Rows from block 7 of the encoder of a small image FSQ autoencoder, named by matrix and row number. Rows with one number belong to one neuron. Each number is 200 + 30 x the weight over its row's rms, rounded and kept within 0 to 999. All counts start at 0.
After each neuron's rows are labels from the 100 images, of 14848, where the neuron reaches its highest value: "strongest on" is what is common among them. Only what is clearly more common there than usual is listed. The data: patchworks of several textures.
# fc1: MLP up (encoder.blocks.7.mlp.fc1.weight, 384x128), inputs 0-63
# fc2: MLP down (encoder.blocks.7.mlp.fc2.weight, 128x384, transposed), outputs 0-63

fc1.77,180,132,204,244,152,210,201,199,166,238,202,220,236,281,201,200,186,209,248,235,196,197,193,221,194,180,206,161,256,199,197,175,200,179,178,164,131,199,182,205,145,208,211,175,166,235,225,187,240,224,220,226,189,215,167,181,217,246,215,196,217,183,276,156
fc2.77,168,149,161,182,235,234,223,197,220,185,194,179,197,188,213,177,184,190,169,229,193,202,193,143,169,248,222,188,199,206,217,186,208,206,176,181,233,168,242,173,169,131,213,214,232,182,175,185,180,188,260,167,153,180,204,153,211,185,168,207,193,263,189,188
strongest on: rays

fc1.243,212,222,172,229,252,206,253,177,224,233,183,218,196,237,170,171,193,219,210,212,237,218,200,169,253,188,189,258,246,196,230,179,173,176,257,190,215,215,237,184,204,242,204,249,213,191,252,178,174,163,232,146,190,257,178,120,208,230,146,245,198,196,182,188
fc2.243,244,219,210,171,170,240,197,247,200,205,219,198,177,188,226,140,196,225,203,178,223,167,156,234,231,220,183,208,202,184,227,198,163,267,179,177,216,230,234,179,239,189,203,140,225,198,167,180,218,209,195,169,196,188,201,255,142,232,232,183,213,190,153,201
strongest on: red

fc1.90,248,272,217,205,208,213,181,246,263,222,174,210,192,213,158,190,204,192,179,237,218,221,194,240,142,166,198,204,172,186,182,201,194,238,188,197,180,186,248,244,158,195,260,193,217,197,190,160,211,233,201,199,217,216,174,165,201,207,264,160,140,187,130,211
fc2.90,149,228,175,221,246,200,228,267,155,213,193,239,168,195,208,211,186,230,143,176,168,220,180,166,182,176,203,172,218,230,237,252,176,236,254,219,163,189,154,179,158,226,206,222,185,199,150,275,209,172,231,210,167,213,223,182,129,229,189,222,164,216,164,149
strongest on: red

fc1.70,197,191,270,228,192,199,230,193,203,238,172,231,211,211,218,197,226,174,192,233,237,202,253,270,194,212,174,203,217,254,229,221,194,203,173,226,255,144,254,199,203,182,233,220,214,208,170,187,228,203,186,202,219,234,160,238,229,218,207,212,165,273,153,223
fc2.70,194,222,195,168,205,182,288,228,186,228,201,208,188,220,183,137,230,203,196,198,165,154,230,232,188,208,229,177,207,204,226,282,154,189,214,207,154,231,192,172,192,173,186,167,174,169,171,177,185,152,195,147,163,238,138,191,210,182,237,219,210,168,171,173
strongest on: red; rays

fc1.159,176,214,165,205,184,146,226,201,211,205,214,221,186,176,205,196,225,182,129,182,226,221,212,236,203,188,257,222,240,225,181,207,216,221,247,235,237,256,196,167,217,151,229,235,222,214,247,168,164,192,227,241,200,227,175,220,226,201,156,244,173,195,222,166
fc2.159,208,198,205,196,264,167,173,130,186,239,167,227,191,224,192,238,164,252,201,222,178,205,199,246,218,252,184,206,221,153,189,199,233,193,194,195,219,190,241,203,177,193,205,192,175,181,165,226,117,241,190,215,226,192,222,226,179,194,176,182,261,218,165,172
strongest on: white; rays

fc1.108,194,143,160,205,196,206,226,202,166,219,230,219,217,234,221,175,192,253,212,150,240,219,146,215,214,133,211,205,197,190,204,208,243,247,220,169,157,194,140,212,165,179,226,175,204,228,199,203,201,191,200,182,141,218,194,197,246,239,220,130,234,169,165,219
fc2.108,215,142,216,196,246,187,238,185,223,184,194,273,212,209,200,199,192,178,208,221,209,198,181,222,218,167,269,215,222,281,204,218,214,184,138,175,194,183,227,237,187,202,224,157,232,226,203,163,164,181,146,213,196,236,191,199,189,165,187,210,159,238,209,229
strongest on: rays

fc1.228,209,209,253,184,198,155,191,228,232,170,130,168,183,213,171,204,149,164,216,148,275,212,276,209,213,190,238,217,237,174,164,201,146,209,194,238,250,183,223,211,199,242,144,203,158,186,210,162,167,167,204,185,165,241,184,229,195,209,231,170,232,270,152,228
fc2.228,207,190,205,209,247,126,210,212,201,237,237,230,189,204,201,202,216,259,255,183,241,204,164,196,202,224,241,206,230,193,209,141,185,153,197,211,193,232,174,183,204,229,159,190,158,216,166,197,175,229,191,289,219,225,216,177,186,215,156,220,243,175,164,170
strongest on: rays

fc1.11,211,253,235,194,150,200,198,210,193,217,208,196,264,225,184,209,177,204,198,222,169,180,254,195,186,181,189,182,213,179,165,123,188,194,185,200,165,240,244,161,238,169,189,244,223,219,207,108,182,203,171,225,221,244,289,220,281,195,248,183,220,176,241,213
fc2.11,174,172,211,155,155,230,163,184,219,221,188,204,231,200,182,186,209,141,168,146,204,204,205,189,252,181,228,160,212,221,201,186,185,225,182,204,153,168,181,183,174,184,262,182,200,222,191,234,181,194,195,225,222,208,228,217,226,156,196,221,126,201,163,187
strongest on: red

fc1.43,231,238,197,193,278,187,225,166,240,238,199,176,210,178,177,204,162,199,172,173,239,192,202,149,194,149,228,168,180,197,168,144,161,175,226,229,233,195,208,225,140,258,158,147,173,205,176,202,228,224,159,206,198,238,194,181,255,151,181,228,186,230,212,201
fc2.43,258,222,159,243,226,160,196,135,219,205,221,236,212,214,205,181,260,194,205,245,200,184,211,241,195,170,205,186,211,223,180,137,260,215,197,266,124,251,173,174,161,213,142,179,244,204,220,182,246,153,227,219,174,182,209,237,233,210,225,187,216,219,221,235
strongest on: red

fc1.151,232,221,263,201,227,238,231,177,217,228,224,195,170,226,72,239,197,209,217,193,201,183,212,270,190,184,179,198,202,182,227,162,165,189,184,233,196,234,266,184,257,221,244,238,162,209,186,146,202,188,196,229,202,211,159,187,173,258,182,131,233,155,181,234
fc2.151,188,223,115,174,196,272,158,195,231,191,175,206,192,184,149,171,212,211,243,198,158,221,226,214,176,175,196,229,234,214,231,222,182,158,228,218,209,171,175,195,222,243,222,197,195,257,201,202,257,226,201,174,269,195,168,238,167,210,184,240,177,236,171,164
strongest on: red; blue; rays; checkered